Weights of a small model that answers yes/no questions on an image's attributes.
Model: 12.5M parameters, 64-pixel images.
Rows from block 2 of the image encoder of a small model that answers yes/no questions on an image's attributes, named by matrix and row number. Rows with one number belong to one channel. Each number is 500 + 40 x the weight over its row's rms, rounded and kept within 0 to 999. All counts start at 0. Numbers have three digits each.
Before each channel's rows are labels from the 100 images, of 14976, where the channel reaches its highest value: "responds to" is what is common among them. Only what is clearly more common there than usual is listed. The data: scattered letters and digits in many colours.
# convs0: first 3x3 conv (encoder.blocks.2.convs.0.weight, 192x192x3x3, each kernel summed), inputs 0-191
# convs1: second 3x3 conv (encoder.blocks.2.convs.1.weight, 192x192x3x3, transposed, each kernel summed), outputs 0-191

responds to: red
convs0.111:526449550559460520478488480483465476528524494464546510548434564486459520497448452528496512542454459551492519427545522505561519484572438498438452545452471522542545519413393508454508468465559557455534494572469504489444479483463483507508420463532454482483456474491498502500545473505489482478516477549463472531555525437534471496491487471473511459524498459463429511508487555530530487573458526435504568418540477516481512468503499491522543484530464486495483472493547496544453518477602471549532388511465430461467491459499454532484518391442471619466414470487493457485470499506492474486
convs1.111:467524540420496579464422519524542530506478479522542486475550510445477412497501504556500433470493548452475464524398539506472477564460561526499556470592492482454542476427481460506462515544460529482475433443537575524512528498509463421512492489488540493467534485457533472487502503507483484460492491476578515458458480544459448474526476465519473460490478422479508469498486465492506507483538494483656444525530536515490473501504496473465522506519499399474455481514517488540549536532388501498523505490526518515480430520506524445534475544527506499462609611567468490546525505478489489434

responds to: green
convs0.97:458449532484495539539492443530506387541547453485484498512522426471480449503534539457483477454487519558498531433456482521566470468511500514431471542432517450514519445535495556477430560545453409412446484514513494455523402505437477519421474528520530566500462505472502537507505479500555467487416503525538461432496575480490494477586471418414520484514560527464512508468479492511497500480466554438535532552473522493449471454420488473476474461524449533549538544463493493532516507519529490489534447526568488536484560460438499483499513536532493500501518488474504531521473500460359510496
convs1.97:479489480512504436546515485482515466473476535490472545516445505522459551506530515483553467556628443386502406418568520483502545465479526536545515478538518472449524569498514438556506580506509509598482498436535531508488565592474461470512487520512500477507497482492425538535494494521506499496497498512531536512508493552469541558485456513502528464448466467541485500444414466428535483490520512519520527442544469509502431478511509539463468536384459500470539463567542470450415469498543434501498585559518495522525572425517498496526456499467492502515478509488434459503557460510557473465

responds to: teal
convs0.47:512518459448444464530465525455494550442460504477491429432551436529487426520461488505553511535500494473510487488522487456504601390516455503535499574457438433535511571517503533510439520461488589517542605576475482535557480549468532478503500533454522521533501521505550536534525533479527480547463431527515521476506447542499521516430468466516430517526505551511483472526460479508543506451567500493460499427447454463540446474496483523543524440444551463538466520536533499538441513486473578476517470487472459530497453528485481431485560452467505526443526417525476496492542530512540611464
convs1.47:472467535533531494484484385509468520509493502503461483477466470495478499488574509455474481466425415542473474478468494522545513515502539468495443511522549585575484539579515447503507426535460522503438439524477459469467473485548543510505532493589542455505555465489473516541487490530422497441463586462438505508511478548527425494451518463431529607568454473477525567491498532532470570508587512511529508499516524492471551507482459466487495570489500548457547506487513477507467574445428491477586513444537440485543535511449529522448441472498464527534515501521501508472428566553527444480

responds to: purple
convs0.167:486444408475469521503511484483499519398564559475495490519477477504508482426593418520472452605480497479567497423533461467473478486533523523476509555483543515478463461473484488533482517472519562558476556489477470507419501509507458479483463526465527384507499524453528512461536552489482427521525532489531480444454414544485500534561511496473479495480553532531543484454522453558529499457381438536493515452484463504538507478485488453487505421506506563511491528501468462565460444562497498537463505533586509508473437457518490460512549491560449541442466505488480555484505436588482458488
convs1.167:509570459535513530449503580513441520506515465523529495519466477456483455418502495474457477468483489467553408500535573522463500487481481517526522485440455473462437501557437510428521490419470397466499482426488500469471523522464468503484475467438478502545438497433475481535407488476515566523475530469479427454566563478556488478482514449494421479465539470483508460524509498489499557507531499588433461476452554422457487598536477489438471500464521509517518517442484538418501547524581468501525526446430465502489535508501527491466488568490477493428404460477504501490539482474491453498

responds to: red
convs0.85:490503508448517518549422534423476488513500466569539445558547540518380550547485496547509554460499404435499523489477613511485520544516519503535562493510539545516553517515479484548485562504565409504460417554491515501464549552501448491469508522502517505424496545552509467497576502565415522472574506519468574445514485511555559526511507542460454541475503509474490562515510549538444447559560482477528492518578515573522450558510554459430522526529521489521484458495514482482520510542440470440509509504481525481455489522497541499477489548499524489536518576493566470492534528534488546462
convs1.85:444402517523447583478456585568543506535427571449483501492508550529475490550501487509483478482494543494447521464524462506545470481571485542499497501478551504513452533532493511519546444460576496505482446525479482501598500547530526479449467523615476482499565482520468464513439512452477439509505524483519501426490481531508445500483492492453540476493491472500439520485492544568490525423462566509475435484485552514519509390521497535500485496490556541506498466475593519546460475434462490535490465521516444426496504458515566486555496433505457486509578479436451477518494498477490523636

responds to: red
convs0.155:519517486392492543564515503553466495486545513495569487462432590492550532540383580426538452468519491500486493560501538517571565474455584415476465494510469480521522469516505513469495506528458543496532462463531506603524476504453465457503506463485427480529507552467494550496555493492517540476486522558483459509468516574551532475505510425529505457548488528510544474503462526497463509493452523478501493467535525532546515427538555469498492580534497559501548520522505503583432508464465474528546482483477402467469397406432530545502452523499489476499519499496556480512539476499475447459
convs1.155:515499600464487403444517474468514514514485535523558504477517507527429476515483534489448527488476505572519517477423480450475447510568452530489469485510576550500508467456472524517535466524448460511544463412561535520458500490486459487510483573486524487432566557490516507517588459480511514511439527465472617550464468469550510517575538576500485498421467536530515454518601549568427486449505457506492495499497514506503541480474486518524460535546522545442491500487530442521554500436507489486469548498577495552568538465514515502459482448494508560541478558510564462463497515529454553409

responds to: blue
convs0.74:510486478444461494557429530523495584506458492523528518538478510492466578505498514479564501476509466445566440465485521452504463490514520505472469573425488508404505495536497461466492458463501468568502474553541578495517532532554461558543567484463465523480525504434465453564505467490482511619481576501498478561530558451472548542522471507579534475483484520526523504608475432566519481497505532458559523459436494487470491519430501509535502470456523517443490497492493462516523542513547539481528552447522419496484447509537457475493473554618501536450533493507522409530460531493454560465
convs1.74:407518539516478514508435540500564543457453446497531427521524536507470484469539477423516531533483460517574470542500476506532536538510491474473485551483542459467467488506386513568499478479497450553545486518568452416480541554507412507557552519449519445515520475530518507508473448536556519601554542488541478479454513592506502450445489529487504592492532519541501543585508442475516474516471561554546514418462555511467551453450493485514483485558533507499510485467479488539460506433426497478486466498559465507530507542510500470522477451468510569464499563492505528483381475522490470483

responds to: green; blue
convs0.99:480484443503504492535487467474460489445492558521477517464471470536433508441499516575527460453476499509515560532468520545500421534524505489516490503519481515600464482456530508612483484457496459430435446517561503513409475424470565507454560422472588468550432499559484499540502483461474551470445459486471476487471478425454539473517468556526443502453498524467482516511472545412520518439522485474448581572455543486422542480497490498517560450445432516536506552438470458510494479468487454474519502496526462446489494448509550493546512470522507501475521483536423499428407528479476481486
convs1.99:486494502518527460508519443560523452487519483460559349495475518512524528471507495531508479501504558516515489479513441485517541462547506502480455449436489459456489464503368480491500600521459549501513530499498466451536507530449479524445477472501502542525518466478444461453532576516435570513467537472443532530554446540519522497483481517432410479511516524528472471389414578536483522497491552528450516549500553438488468566488509511506491466512469542533534510476525554504449483511528464473528508508542516523561504462505493487576528534532558449495397418587512473518536420506497499481

responds to: green
convs0.79:504522518504545554445469520524450496491480504513526504464463458531471524524498562561423557520473431467458475498487551497463480502454484451576557458539485518402503578560435516558515447546467475532511502496484437531482498488480449520481473483458460465581500542456462559531523456515527464527455459482531556524550489505500516453520468482534474540479573520445476559547515482409529541501570500446461498506543518536479417440528526503429552573434509469464502552497516433497546504499423481493504512493478517528442428489575536596503487496550509490457541493445532461534518502627500546497
convs1.79:535447542522448517488466525495492558463523484505440396497475522495501483486413506547454497461549458447565487492464482459541475478461517525472514423502539524554507476454584513546506460504554497557533516479500479489447466423494531444485474550411528562444535533504484495538460549491540446531596496470498490460473562508504478401473504507529465533512543437481442498469582495433532530498525508538545525536527459487508428364510470465519465446464462466475475515519432503455491502479431501542475515475493568547481598564525522440532496452481535482526492552424461518512499478473504542472

responds to: red; the character H
convs0.178:519495437506461466552486466470465489418486486571503445500461491492516464493502529515543472511425574431490528499500476528563557481449443590484437453438469514585502484476492504498521525521525493478539431492488507563540503519517572491525508511493441598530460495549577548489508510475506488531488499503581496553509528486436494475443524479419485477444498549436555496446429495511474478521493530435408513482566424486491468436482545524481531554561524467561465520441531449505489471452555492503487525481513466449530505465500499444474506401498423563498516457459479482480603534545534488534
convs1.178:477535511433509491526566498490483512507496513436540581483455493457418477509587486330479490458553490491495466452545534495497490505477477462488517512443585485512566468493399464524423448480451511498530457457515525478469444578518489474496494525495585546509474513485461512479531445482441515460486486482482467503519488530533640469456486484449513544513511531459535512531469500467457510449504434458510455538468523508502435550429466433535457451492511482466451480432459574534475479431556522454459531541551480521464512446544513498481507519571502495496456516527536510507533480561515478470

responds to: green; the character I
convs0.56:540517544426508445555525504503518461494469537493498505499512485508448547451516451506476543489537550474516559485540463508514451404456454464451527483509454494510549520575506468549442491603469555519480562471514451468580474486502456472448487483490453572564500517454495499497535483525531569414497603481481506538529480547466471499447514461515521521496496547507480477422493503471514479472477537487500418496530524552518506472450513467539508528510431527517382476579440494528512461565524477505514483511404516522461435471473556492458461493427471527519567511471561521499538550411507594549
convs1.56:505503482514545493536493459498505444482518507498502519468457500388509536487489444453412485509517598418530492550472456460522493478398425539473542547527510461493496510482473505556467513525514446468457500536484445516531486564506543427469407496511492491524537494507430521438467491426471431480521497483416494497460495611513478450509489416537493583515493571532526483482383474466535484466586523514541526489518453414483476502527500477472517452528490534498470505523499467475443484520457477438500404504474483513440480531523535448477520554520545511494483542450515553589501485468462534498

responds to: purple; black; blue
convs0.154:466527492502517472511473509494442449505489437519439447487469533548595568473521485527489509500544539514497500459544539479446468403557448420489442476475472541465530427514457526490486440461460497413519486504512504542484488421548516447522548530469463468519470474438538556481446525492520495450484462382505497496453500460493479487465534486540495472502475509555467497523460480487559526512417464483462554485463474470532471444446536446520481492504493529513526476451472492501523495419423546418464434577485595478503476472524390431426478473477508459454449484492520500500554531416493482525
convs1.154:494536472550527488526525471474465502502486462487527541491484455525555489538507461499430492452506465468431464532527557468524528445491498516502505498563511492494500485528484506547658495586548510490456500433494381475609548457499481505548549545472543484518519510486470460478534550484489606532480537552479522552560502474403481501391433472417429519527511538492515497443458511491460511566515440518432502565486577497519514533516532456507544516518523459466486515534515485443515500577519453510555515521463477440502463443511579531473512503492484551485476515518521569507496480558547535501

responds to: blue
convs0.107:516518559469498507438506544516585520447487485474474511433557465476471503381530509455457516519526524519546525480517498571500453526504507483570419606498442480499450467505443468508452505504473555523457566478551470426480495483469509595486551499500574512522499448505471476471476521480484442528483558493508506523508483548512506523612614500491508513443520517541469553509519505489509484460480568491446493537437489527425498481452498440506562382503468463533487496545444501522523511508566402542535521536513445523475510573483531501460472501442513460544564541488453506510572504498524483510
convs1.107:474461411448515480462435459473540448476509518487449470535479467517543494514481499468567490530464496630591397408601532482411530517515498492505454512521495482495508525505572504487497537569442535559502451486535513468456512565407523473472487513500441513487539528469507474458555484507485458492473505503480509532448471579533457463464479511520579596508445492519504543561517493482462472475526516447474454530468533479542539505497446516492473520478499551478568529578489447513521552505483519466516467469529502452455477463582462505476458504437522446516517580570508513469566459486466463518

responds to: blue; black
convs0.81:496445520506523504499530533485551482499534475420514473449572515474451594508497488431530490423467456491503537593455511514488483477515505518394503570530533532433386457464491506514468486419501497489512466491485519446459437446438522422494492465518515500505443435444490466434500544454501545488539506527511554571398429531494501501505478498524536532501551589439490460429496592512515521570476492474495539526508481528526496418466480511555447521480452540520460497528425475454498458507463482500536483474505493537506476498503436460485431555524479449521561505523539488507453445517461434503
convs1.81:520493514441472508445508561564507571561456518491471478462515495501534534532463383491443571489434516540509533505421612539460548523444476477533533500495449505454521560543463517450454502498519491547489566499468511484498491540533495515373480490409534448466444470464461471493506490485452578491487542532470443499494496524483478475448554532494548510501470440444483512487520460508562443444445534504478480506499502435507475428547464552537508433425470494524503556465486515554540494473516473454395462496436478518490476477481496496484495449529545462532458450407461493453467474452480481542

responds to: green
convs0.23:575577488455473516479565476524507424572482471472471573528466399513504484507501513475429556506561511562495488501435481438481478421491473434551496506474477513496516529527505489505462481525478480531602471503550520519456516481491539504514524466485393491477510565459512486459525573530500509451477529453434479532437549519518411486467493426608541471436500477461581480423446465488471526477501517448479525464502528483476484464471494484423488497540463525515467529486552433448494522541548519552481506515481516544461536577491521465557616524493488476498505482525526535466583483492545541478
convs1.23:515493562471458506564485484496477363509479510493480467484466444445424477463483519502481502431532490483502553473394475442531523470465484529464517505454528453491496467399555568478477558469468537478526505489493373504480534471537480457507533555504473461471482518442463495484483560460511482514556411471514527509523449497492404477485505490495478538509468452547521509453392494469506493537459526488530527556525454511476462477563446547469491497482427516501457530516442431535385573527497506503517454500521444475468495456426427484474393510491512483537536502542490517501515485489460513506

responds to: green
convs0.113:492529514490539489525617480456534497479489470574506463478487483505512553526544491492512452482491496507512533482560484456508473485448447459482434526531535450480521486521475492508535489485534502510555481573535500498506408459545496482586532493523498459569463535493518503544512515544426531495448407434523531479450475544472493470458524458460520515465513482472516508559486489500448454532542459520529545446494458585544545568500425509447467493410542498441541520470486439388520495550554466476426509445505445591545500449455521522487509520541546426465425490506546541445443515499553496408
convs1.113:501521522544542532476490500527507501462519484448513627454464475483474417555557521496436500447564496537470407520446505466459479525510497476483532548484547539495416474518462419481511449539531503450491511478536537514512447482493555523510551500494581509498509539470533532501496468476489564465498511484446551476487521468419498436526582535529485528530528500483557504603567516510498530466592471472485457507480504516495436484484525489501413537504415585495403497436528466469553554489499499499476510501502485501525521456502437522386411567462444479489546468546522500472525519504479563526

responds to: red
convs0.174:478496511480442523509483457517527521432546535462544442521522476487500509551559500436502460500519503466466525468392473440465525542411530401564507523501494506468488465477522535500480497447494479511524522503515515536542519496442471529418497441522536470472535526540493535486478458483504420476473555523473494475504483465496551496553507483505433474589501488512529520540434470495493489507440487366500494465524523512422443389488572495537554457469534466509486476582446496513460459492489459456564488428436510508491441492472511523476509517528559492425576539457597443566486510574515501534
convs1.174:483457464472603523448519509506521464490465479498541523502509477473520560483543535502409447449452510455494417434520536540431464454566510555499536443495518470510567530579531542518468482598522572545500461491574506481499464496516520488461500469516478506568491431515514533488600563457502436557483458578522473498506524507547517553538485503525525462498490486505558497484438459564555486431504491569485560505479487517471485503548476542432514584499495496452497533479537521475605566510518550462444517535487497480494479494520509469470493450514523499500437518510649457532522495553495511473

responds to: green
convs0.136:421460550454551476398570512518544452432470447536526526513570446500451513434508434410518481442468527535531489526514524498493517575509494537448554471524561486470492446459536510538547553480460464536447469506481515532474521443476451466505515508501535480477505459422443484484427396537499532437537434476489466445505479551505513491540510502488500454534482497446499505466490528508545494543517490483537515447485481552428523422552466397434479558476498541514517512461429463542481484430470447448490487527476497564485515519381528516473462478481483482458494524473481520413468490449518497507
convs1.136:528562533510515479544496500431538530457547505512429495473447516512517470586500522516484483509514527503549445463533485490466539521455471507539437443445444532496500464512476427473442517522502527509468395460522598517525531520518477538470471520519515483492490483515460515525512497462511461550473531504522533440518550479470504511473539482479497501447507512501504529469445447509573516488438510476476485563484473565478526486447429465528487528531482517535471580611540494494495437530493507533412497528517509537606537485506461549555488592524554552545455489605448497443553515363490523409

responds to: purple
convs0.190:486483444430531492511493478508506506414470445507518556469521536461517503497530537418464527516465502527528482451439538516475578446551495470507474477505527503401469507544571521529555462528426505455517478487500503512510522472537410510528516580470553481514485525496508513514459491527495497556517476529472505520592508470535578479508535469511527509480506477503554539481496495556573530468438465474483495549471520516547569517503523457427486578491403534493510473462402480593588463530499490458523473524517469492496442584548563446469464538485541488569561468588441432537558549531515536497
convs1.190:547477464505500514504516500499471533459511472501553454591500478520541487413458432501503526441425529551448440470499541471447564527466529476434504484524484487511475494533543513470473501528440500433481510417433505535481501533523426540529444455504551465516532520457528513474509470457507574499452619502452492583470475467468588441516574529466509553544507453481558432454447510507520546478488449461460372515549498443506536468482539490503531478460512457506506500563493493459509512444509514443462519487440518532460426517519463480463548534470454477471433461449553467488543450481490564517

responds to: green; yellow
convs0.68:493524464532497423434527519486527528530489436472518469425535522482511473574510539513580470489495443533465514459569421497504439480524455453453453447530501501490564486511485497503451463506542530526533534508499494536525466535449512521556510463467480494497436477474453450469546487524545515443550578579513504476532457486430493525488424573564481499513499484485525491450540534476429527530538510511479502447458512466552658552549455600590524444474485462509572590491504499472456560483504504505508506583490504549548465471493439537463542464534465463465529503483466515523475521476470558507
convs1.68:516550527481413553440468448506468500440480517491492478449460555551521475466420493445506473473534483457527484450488520459446502550379499532552519487475510497555505522452566462440481485497494496571504404480436460472554466472406503424476402504475555437445488503509478498481463524525520479509526466450499528467418519451429490390531462477449521488500496506457501518466479500493466487514496497578510533556532467516501432416577560460513553468458519507499436546547481455426497520511474477544509524489517487529532509545498476527422477538448501550491489497472490543427465461465500492549

responds to: blue
convs0.46:500518503491478455512497480415437481491521425490486485466489505525516514506526528505531460496570514538447538497530498490481464461505491558483443460478541544491501504531481452488488466540480540506494525482473527508552559570481517415506427473514498522465553481592485468481495520511446532525498432527463494499603503582540414520515476436481494499496506597580458455452495540409518513546586508460438463464482572518519482537452532500543515538414482473333483456488475480519527469547446524500487469528417450494432462493450537480535547485527511480436482415519484501479487488550488490469
convs1.46:515548424534451504519461416502519499479601505452466486466549438571495473496456496406493464479501442486479466465456540485547440527532517530539459488473488526534498466473555551502451527512434522469549383530506553541531444444523439529442507469494464457455483527483489545486503468441553506451497526515458485494480535490559505508547500439497564556507531503497560544494440424571481549492506439487504465533466537447451513526520496464512516443529526494529476550502526479538531551568504515539549499485570482479524479528449442513559391523524562475541544468515429507449531559444561520559

responds to: red
convs0.101:497508422494407478468503516539529564475451515469540493596534439513482539546502449522468530479505494495518524492523481492511550507487496475485510524460461513499463516489480468451501505475465460536489486475487525525534495525436451491484492444497495497425517459486471468554487512514508550456494506489433421345499489552542506552477525534442470501515437519502516498500549403485530459601426485446475513565464552559472471555480531433494522527467456514527485507516517506483475483458517522457469563394449433443493411565433510479505519490543504525461514491468429425592441537579497527523
convs1.101:473527453520468454455457537524529532495467515471485509446451500501373419539508497574570533462546461510545548451454519480521426505535496550496450520505574488472488468475513487459486445589504405503499420447449573532492499479478554465540495556530506441469544440642459501512505557469467498428516492544495531545492431558478483497517509531523499487444505539484438536514508531519517496443483563516518583462544529468448496466507466542504491527536509511555490458521566471443481468485447479565449467435526508521522499530543555466525458490475448503540570510472529532474436525493520465511

responds to: green; red
convs0.24:567493488458478543533511468568515399549474493508481487465576477477434467487494539496504491473511480556506476505450485457454472517469502421503495499540517435509445425537505482475477521540502490458527549503526470495374491490511562502509486522522398435490511450530554454516422543503470539474514551487460519445458481477487497500486509466556496505514505469525510540494523456460453505554532468514546478470499398431531549494527435449512449477546470419512487518514540486543499471519446617465415494521537501470416490498513532459550482428508505498514415492559489514465382550505509528571
convs1.24:490558525567496503497444480555539418505414506543521519481491444532538492519461516546448493508570458467502522556515462526466459432512516545527466525502375511517525491487539509467483372495457475553448476491409477473557498573530523529530480533451494494487514548543511457496487513468503521453508522516500515526442440467489479516441509544562523580572471548517550486497477500484569465519563484510500520511534507465538478522544442518428565461512479466532462470567503500490512508574501452505523450461500548515533613540523468506552555580501526562550512473396521479550516515519499455444

responds to: green
convs0.171:459518545518516463496436466479548579485520522475553492479479492461510513574432525424466489475449487499487503465481470521513501467552428484566485501520474487411503441476493521461502416454472555488455534517523530508537493520509430539510404499490485476519440481595562506500519437510490473467475485487496469540495506555491430483424490474469402505489522518457516479531503550467416501477370491509413567478432534424459441469477482480541474585447504555478496451523467464525501481545466470461524478520483493502482488564438527484530497526498432506494550479442430516472541434514582456524
convs1.171:501462559435513517557546488520478472458569488437596518496514415442481419517545482488439514494521531366522463538493533508500459523449508491518470492499546498490564483476474510575497518517501470537453475545511458492491462537498497512535499492500582399515481480456467465463476549554533457480443487510490516445507454491505481469626470468483498511521574558522512474459456449403479500472573538477495480543501417523456465487449463595530518455507498481526462474465497563496492479468492476502457516564542544507450459478448568469530483491535521494500478530501568490495513427498463607457

responds to: teal; blue
convs0.28:543489547499500566481533482455551437579545456529501479526470517539572528457524573502479518468450467514424448568561441537550463532474470552465478510477532483547520592569402485479483483555468501500516468489545494520470485480466491532512527576554469510460523430503491491544467554502509450517482464490474470449497539485430572538615480454449418460524479464544514491526469504483525510559527517496524573511509551543463506495500451492536473559488442546507486509491448479593494548533434524512543502576511483482407510489503533464519445485441552500524585513531531531543495528487470576474
convs1.28:519514532481560570485492519474532511557451530465461493464583459539503570511482495598566485457446538549492434405523497474512474530530441499500440492517472481528487453416519501416505479583476500493490427516499553504448490514494463480597493510516513494533463534512553485455555487488497485487522523467392492443449486481436505521536485485498544422400471502459497559560528501517525518478412452560465539555456443483527425525464516446493547506473543470519529506577502517460536548508467492454447505462582511549497476506478441509443411511467445513496492476453476462528504541505502537520

responds to: red; blue
convs0.42:463499457494490485533500535449512471501498448503466477478431549438494491493476508486460417449445539518447547485509464424506518443505539550500526501540463522488496486469532405525581523449549506456425496536468479551506446457437464498565515481481481430557433426506556487516475502597483496448492452465518431505491438503489497560473515538455514529459508527432572484492553493456505491537546507458545523522553488498522621504511516500490572517562491496529539473503510532462458500474468533464525472553472565420418504494503492427581527457531446474451414527466496580479537532555505482498
convs1.42:525482495442565486508550500519468520526459463448481497416506488499512552422480547491545520464513578420534415462561440538549498546515492490492478497460494462505485529485497529493424459568475513494543499444500467535517498532481514472435507357499570507405510591474493475517498465531450488508487481472530466506571507386559515512500562435527432476481452498457482559491475492531537462468499528543547454498452564467484500485490500463575502453521502528512503519533603469565540498596484534480501586488528485551496447517497468494485504507464522474506486493500498435558451567514506536447

responds to: blue; black; purple
convs0.164:478457509545538484486484487498505513472584480498475485537467515444538536497499421517472574517418491462468515517571559483539441439545503547433472569508457490478571528504517503457488441504531583539511513536522487530408507511495430537498472502465460422421558499480454482446505536473527381485495538536485536384445528541561447477509484524514464511531490488475500519507488563463509587501503530485494488549448527622551416496520530506558494561579504440547470506476494494490549488447500528516487545492493490489583511455497449551460518496453492476535443472508536567535475506492521484475
convs1.164:480544503521485518496506526476490508517519494465554523420566442518521533584519465569540504490480433457474448469559517536483494482422498495542506531570501469615543494516530518560526455510490487476510460522502503474457504574483495473538510537587561544578450556471509547506496473468418513489443496525466477506620490473448523485511477541503498488532456508495477465570576506447564479505525466495503536469443512494528555520511535526446510520418557482495468485497442513487551506538546461472496552528525496486528531523536521550374431525643543515488473490460485467491525579539476509534

responds to: red
convs0.165:459494466519479495489516498472472458480508470490531492476443534434523497492474519527489525499469452498546520482560473487542454504572407428474514492433465463438542444463536445507547496516502439530458481515469503479554512464411448480423439476494518519494495539476549395493515513492520538516444548484494397481483520398524552473455466511480446453486546493446524499563414516440508494508512486365509460465430522549407511472476451441499485481542519505547460429509524462471488484463467469468477420486522508453473510512412514501501480568500466527514475413509528469552435493481444511505
convs1.165:466544478485518499570543443552502500507493483493502454498543516527482482581454456525482466569471481479538533550482466520481498475512513542517556434526510501487500604452479490458508453508539459472499460455511534468525615472514478489524456541528491529429492453482546498425491491489491439496537502482448448523487518441380457520435499486458480497552392514473505455482506443518454479453452416506488474471536511503519480453441558565416527561553433651460498479470514476478443499481486536443531501492534538537505492424507491497507528490473495462462557523479460515585509471506429508459

responds to: red
convs0.143:459528495451471435515486500520459501481531559547518455512474453586509502560537503451519484491504529513520527534431542564533507524436547480471477486489454512448509580442402533517452429502511550535537550485548462491488458507483530549513460540544500440521484557420528491446505561471506519440472497543495494459414605491460634537472527484507421481560496539511414482434438535501502521493533492446549482500458530427588452444502458480522423461536511431507480501456508519512507480550508515468492477468548567547522497497469522492491557487484547452467447451465501470547475519465505502527
convs1.143:530465547482483456513454415494480494490489499564523481587526461539424522519511551509465556439497443505459496544560500463424497478497459504513512465494502508547548444473471411431494481502499542536507534533514525506463448517450530538587511507469451548496539548561449589503428576470497477442446484493453528569535524491506564547457429522526512482497508602487524504492559487504488542442535399554529509517505455471474553581489493470487469466505545464488523444447531553438578557449511477442515527477523531505550500490500509428492524460509505426553484552481532471455510529570531491481

responds to: green
convs0.145:508485547500517523552495409604499511530434520490464502538572478457511573486524525508461592472470535480483570462501473486508457533481568500456472547575411527507480581520520479500500566493508515474516546501541535485536555440491554489506509485468499457481467546513514543456468534442517500499590411429571563549524496536563557566533553478504482534488451473492493553457514482548498508503484540565565463540617427440431479516531476497461545452499519515458545488448476517491519520492521552503527510476429529445483497533533494440481503486512518414494467471445570502524453485457476504491
convs1.145:572489465454438469468480475465488538437563470494491497534484502464562572532454560476497539493491476555547472472538489576483434446469517437501408415462495512475505553544490487505518479475510473438502447519487523532546527449430474477479526485462531571530576486538486487474495503486496494546457483524484486519469467415570494538504512424519465486483510452495507455488463511440473493498446432511426478596440481493454573414487469473448508560512518472548526496528541464458451552537497488504543456439609476512417582531507538458493494550498450451536470478429497489512550492458524447480

responds to: red
convs0.132:475531530479474475421462445430504494537475494497501483460510503415444493529444517427457499508502516496464506495449532526492473490482514476491508479516451453533439413392519553545426500419427483554479497563451505487414404512443475551523462514479454518451438459517485447522455484409519505424551564486498467522482601529540500492466462514493563552508453490443500552546522504446434541475464547429496489422489505490477544409490526529511502509441459546511500463497482540517497543536495468473478434544508379497507521496452479498469514470476473549465509470519542469505546493466489483499
convs1.132:485449424530479404463500502477454501474506469491504459466469512497465538462480520541558496519458490396506497482486551452492516503502506559458493488464503552491489536470465446425496470488490576493423577440538513515519511496565466457444531407461460539501479502555409500484514521512472415546504488489465493585479476475521484547512509487511523530435525469449490455475492513488511426458545377503432481530515473459516445575476423470422463515431536364445509489499505514482520503563501503478498502435495469460498549501565561469577513483516482495457447498478518484502529468463436515503

responds to: green
convs0.139:522473510475435497536567467484507441550454490499539433515538491455456531472532453495528537409480508564528526498431513483509560430472452539483505474512530473469480500461464512520457463527499486495497501500498433514475593515558502486466506505492504559446513505427534560505480482532427446510477537494516584647458488508539455456540505498538548481440453507503487478521500526501458448416465510495512499452480475450350514433424568523521438520525537531501484517524493449487426545484465490462497415519501413536483529518506430482424510481461445487529436517501488498500492454477510501563
convs1.139:511507539504508444492518518437464407560472543486473484520475465470448542486452447476548538494523544532474439543404490545436465483445446503439518479461556524504526483481559523506458465475560534519478484497521473486501541513501524454471513468521531586428472560484410586494484511496454460529525466458504521493528514555514513459523504463543514469470467486485476466465476537502517471414519556475545503518480490541467469491587469555447525519497435539518391553560452507444528543488519394490535512461519461489483475557521518518528450464539545489621540551525463480425486413470509441481

responds to: red
convs0.88:516467514525487431553529572480482485485464447482474524465437472476469526570475534475551419471527412507507478510436424466445519530452477531495470450500535447501493517463510465422523540508433467497451492479452507488449446475478428480452501441443536497507435461496538481468544442502530494442443497492548488535510537472515487412530525442461456500563532591465452446473568448507538482455450448519463565471500513521480584496464460499436588429537498544428422474471454513427481408475464504500518469468538454512513552498453520524518539481533527555506533504474469502528457558487488515511
convs1.88:471521516459503428520445530470512525467513534510509487550455507548498515448466491432539542489484491516569517519543510506490501477531469470453513493569531505513488479482546518513534522490465514507455560496511479441488518525447493524545569607416445483426578499470512488553493438518557504586465511450506498564453536417511464479513504482495458420503412534532581506500482536506496596491500425487510520498472501557582430507487474492485429492522532532450489465503509455453566494496453498440485528469470429500484563603460457479534482456489497468491358476543503507561424520520517477497